{
  "encoder_arch": "resnet",
  "color_jitter": 0.2,
  "tokenizer": "char",
  "vocab_size": 15,
  "decoder_layers": 6,
  "decoder_bias": "none",
  "decoder_qk_norm": false,
  "init": "orthogonal",
  "eps": 1e-08,
  "final_lr_fraction": 0.01
}
Rows from block 2 of the image encoder of a small encoder-decoder image transcriber, named by matrix and row number. Rows with one number belong to one channel. Each number is 128 + 24 x the weight over its row's rms, rounded and kept within 0 to 255. All counts start at 0. Numbers have three digits each.
Before each channel's rows are labels from the 100 images, of 14976, where the channel reaches its highest value: "strongest on" is what is common among them. Only what is clearly more common there than usual is listed. The data: analogue clock faces. In brackets: how many of the 100, against the usual share in percent.
# convs0: first 3x3 conv (encoder.blocks.2.convs.0.weight, 80x80x3x3, each kernel summed), inputs 0-79
# convs1: second 3x3 conv (encoder.blocks.2.convs.1.weight, 80x80x3x3, transposed, each kernel summed), outputs 0-79

strongest on: dark face (73 vs 34.9); minute hand past 5 (31 vs 8.1); minutes: 25 to 29 (31 vs 8.1)
convs0.67:130195111146162144112144153166105113183148104165102103115110108128159131091176114130124119131107067161118128121156127108143103135117121124094110087116101158170131132130153121162118090152131140161112120137152121137144110123142132136104088123
convs1.67:110174134158121165115121089107147123099141079133162158125106150102165109146123128142111149129120152112139136116114103144148147139143154128176103131114133202142134104122076118125144117087123098093148100092137156109170111117160104118130133108

strongest on: hour 4 (42 vs 8.7)
convs0.39:150149117146108114096100120047093093132095117101121155132112121127144087136143107129111090168155130138148124134176137116121127113121103108126166142166154127112141129130152128104120128165109088111115154105149115139138171110109119153069159118
convs1.39:115127100101122098125114126096190088117146115115151081142102149153120143145123094119121094089136135147154088167154151118160135099190106150136130160147153130136114130113103146142101120107127119131136124088151139131123070117114128132128177159

strongest on: ticks (55 vs 25)
convs0.32:125136139081174117151167121097102128139104140099116122126110085138108110136139091087126112159118076118120111092125146094153100113119107144154141096131125152113086110097148144147096179127090133086125156145126098120116125100146111140125174148
convs1.32:110117117106160091114136143127128148117118162131092097130129128143117140127118121148110140153150141141137181091160102121094106137137156128115128088139140065135181131151089113179157126102169166150164146102120106158095095123105109110122117148

strongest on: minute hand past 3 (38 vs 8.5); minutes: 15 to 19 (38 vs 8.5)
convs0.68:090164110129153110153080137142140135140117118148084131118131108105116052178170160113156115132173173134107100091101110135121111113161127132099150151108109130170128119156116108147109158133116130148127108115135102143103140137146159109120139155
convs1.68:116131122100141109137121130137130156071119109150129122118150103125155084124144122132186110083204138174110109140157063113125124139107119118135090159145115105117157117126108169163131128098119121155142131105122128126126129127111110084103147152

strongest on: dots (58 vs 25.1)
convs0.22:125167107130103161106147136123145138106151146079098117151083103094150125133146089169140120142113096132113110112127127162127080110153121076124110112110150110110129071136122145147117104138086164108130148101161138150108168143113088145124117103
convs1.22:072127082130127127138116094107099111147123144115149142140106113091129117124176109120142159101111169150128145129070120164107108134129108167116099163115104132134130135168142107109148140172136090176167129086128108134136158118148145112089121128

strongest on: dark face (99 vs 34.9)
convs0.5:113140137135135106100144151125152122132165090162125089145103107130118161165140123136142105140176140133105109138155125138109110144147143099135106088106101154109108117092161144132147099112146145136127156128160102154099156190085068165109129115
convs1.5:113086158128115087135126110121119119131105105155159121119097156104132132134129141139177114134172093140157149113086122122122143117100135172115110094075135134129124137150089124103172104086128140152179157145129107129114113078149110112087143153

strongest on: minute hand past 2 (28 vs 8.5); minutes: 10 to 14 (28 vs 8.5)
convs0.41:125121124149126143150111170210110130072115130103117111107115119125090078103096093125099122116118160138145122128091123153130137091122134134124138113165135121143094152141113135144112098113118131139159101115141104180124152082170116147123110095
convs1.41:127093114131085132148117128112154122153120110108125133117106162129127107114139126159101146099125182141130133139138160123123125161126147112145113149103184067090131097142114130150112096119160133132121130135142127181157061125129092179129166110

strongest on: dots (51 vs 25.1); minute hand past 11 (41 vs 8.2); minutes: 55 to 59 (41 vs 8.2)
convs0.45:122121183105133142118108115131155141115090118137173149115147116123061130129101110127085125098160093103123113098129127125123118118165102091130134075105147176132148118120080128188090100154120119114135136102123088144121113142118149129113134119
convs1.45:144132161179136085110148106125086139142113123153141101125127126146124092117161179099167104173092133153140108103117120128139164141129129100137098161113130169118152116078141147109127122120148144125130137126163138155115205105127110119111152121

strongest on: numerals (63 vs 25.2)
convs0.23:145156134119114130116121126120098076136084111105144158115101095143097163088163139112116109151148065135101111094084129099190132106152146164129112121117122135136107166115184122120099128134115143134121158085126117118136145104124137131107143111
convs1.23:122108145178141171131183103131168146138104137125113140154153122161157123121157096099127104134155114171135121115153162121134108151152114111148108137126114124122140152136145112078196131162155122163125100134106157134110167180113147143141122136

strongest on: minute hand past 5 (36 vs 8.1); minutes: 25 to 29 (36 vs 8.1)
convs0.0:119105103121136109108189146147147119098137088151100125138134114137111109103179101103121107076133047116123125117135123105182119110135134133123108142104128137136122180126150127136095115138105115138097125112126104149112184136107090110117155130
convs1.0:153129123099145130137132146114089147093077156143165142092171116110163155147114123154126079130147117109104104153119107108145120140089137142141141124134118126104186136146154118123155144165109103174135147108146120178104178116131138112126083135

strongest on: hour 7 (46 vs 8.5); hour 1 (27 vs 8.3)
convs0.66:144115086142186147109099098077151162093112142119155149140136144145132108148147146104108138141105123049125111134139110136147120161083167119144143154143109140126122140135148137096104129142119105112149143104107112140086119127173088110159132148
convs1.66:166100131099174104089114121149099152159106188106145137140153145107137128093124117122116135143135139103144101168118133130126099138142117117129139159129105105122149077140123184057143138119120155155131133098116097096105167147139160110133126134

strongest on: dark face (100 vs 34.9); minute hand past 4 (31 vs 8.3); minutes: 20 to 24 (31 vs 8.3)
convs0.13:140146143088100115125096141128116163121121137187105093122161133218110134111146121143146083123085129112156091076158121128115142122133107101136134137118126145190142121116153116123097140133137121105126165120097119146123127129093122128104152128
convs1.13:141206151118144115125128122151108154145091132180137124103125103110127180126136124099148105127158163137116133082130106143094137161121165160135134136139119101123157129169081121153115167100117155096179130134105126127133129145127122109111160109

strongest on: dark face (98 vs 34.9)
convs0.73:090126102121148095146097174118156133113058130146133127113154096185128100137142132164101166159112076128160130109099128116099128118136135115154098112147141118144122134105126121108101119080123130148158151100119074115101131158120152125135132119
convs1.73:149148130127151138104114133160096095102102163093127118149155147120150139184160150141151098102157127133118148126102138116115073146120134115126144163162094088132139140159136118084158123176140157139120125144095117150134155184104154092135130128

strongest on: dots (57 vs 25.1)
convs0.36:145125135109108086104157107143117144107105133132096146122149112122102125167149125118125141137089178150141107093130143133130132183129115071144107125126137143152116120158110140148164115114092120090132106100096085106109110198138101107141091104
convs1.36:161164122139112151102154138146083100139117105161125120130158143105125123155125126169133089100119118178147102127116137136104100158132188109145123148090126104125129125100120111117142126205115111109137132140116157156171154162141129118136172155

strongest on: four ticks (52 vs 24.7)
convs0.79:095104125122131147169117178094146147127119111083099127128143138168118131147106111137137123099128116123128137141106137131134131120124114136116078113115151113090072072154148085171103156166154101127128134118098173161139084105113095144116123111
convs1.79:117118160145096161134179136171097095174113100128090166108137154103160087131108148111151113142101126125119139113116111141128109140123124170102163161111144126113134117123170132159131125133123080138104125120107134115131081191117117151162108110

strongest on: dark face (100 vs 34.9); minute hand past 6 (40 vs 8.4); minutes: 30 to 34 (40 vs 8.4); minute hand past 12 (37 vs 8.1)
convs0.2:115138136088143128134137134103109125115116102135130140104130147137132094092100145100147113123120124160170150162147163146115123138094105160125130137187113123124121125105151140150122154123110116133092098129120109144181121169059169092090101083
convs1.2:161117143120108110141129117113133119090152100131087132140134116113110170177098132119088118134126144112129136148127142094117114115086057135149122102158158075138107142100100121181097094117145132114109144177121143121093139099097153145122125125

strongest on: minute hand past 8 (48 vs 8.4); minutes: 40 to 44 (48 vs 8.4); minute hand past 2 (37 vs 8.5); minutes: 10 to 14 (37 vs 8.5)
convs0.63:132125132140143088088128122131132139127099110120131133172129153103149135161174123135148101119152075136111093096147138144077107123141146079094145092087174145098149125121085101141147141158130108110144124105146095116097117103125105165152114112
convs1.63:099093117123087105116146179139133115073109126093145121126143089180133093122131140172177136125141101136112104148114143102144129101146153128137117079096128159110105086101124114135137073122156099154114107151142165113120150128141138113129121133

strongest on: hour 4 (26 vs 8.7)
convs0.56:156109119104141081145169126118134104113094130131048071124094104132125164105107069146131142115115130133103157126106152113129138107163134128141119121134137156141125101162126113122135115166147116131110080140124151128085132154086147104102133140
convs1.56:117134115091133095131121085148102127132100094164106120144111119127130132091101142106153140105161179111129128080132157151150137173093144134109141122123166134102156134141122130138103140138124208104136117102084134142132123112083114131123179136

strongest on: dots (57 vs 25.1)
convs0.12:126130142098108159140118130160123134100081088127136138124138095118149115121139113103129129155087129140167172120127146134120089132129146121142156183127120133142144101120105109098076141137118095116164099122101116144092137196099127131093106073
convs1.12:077130103129126144079106132160138125125094108121099155121114140171143099142093152127130096140083111132065150166120138109161102102132100143166113126118113121132065093153167137097102135167113141156098144104116133123145140130128121119117114136

strongest on: minute hand past 2 (39 vs 8.5); minutes: 10 to 14 (39 vs 8.5)
convs0.31:142107148130169120104148160158137146086104090165118143150115146111090122135193124134108122146092107113143148141147111130085095132118157125167086119141144116107155116129123129115122138106105118132096130131109112135084116139188138072112118088
convs1.31:137125147117141137127094116127117101163116128122157067156104143161127135082150140191111152108110133115129174097119135094125114107147123148120170138150091149101134101142126090128147125120131122162162113146124120111144110098165095076139081119

strongest on: dots (75 vs 25.1)
convs0.69:107133149129126112139135106155132156101074083099103129119142092105137144158121102111126123116165159202102125134105118112119144119146166137154154140100068131096168117120134097092119149155118144102134131140154146126100102077121125136106133136
convs1.69:131079145102154115140142123120147137121113135128122107109143132142078167104130136119113137147112127067139086163086132153159098124129130097128137061112112120089119091115168146143133108110116084108097111160119131150074147104107151109127122139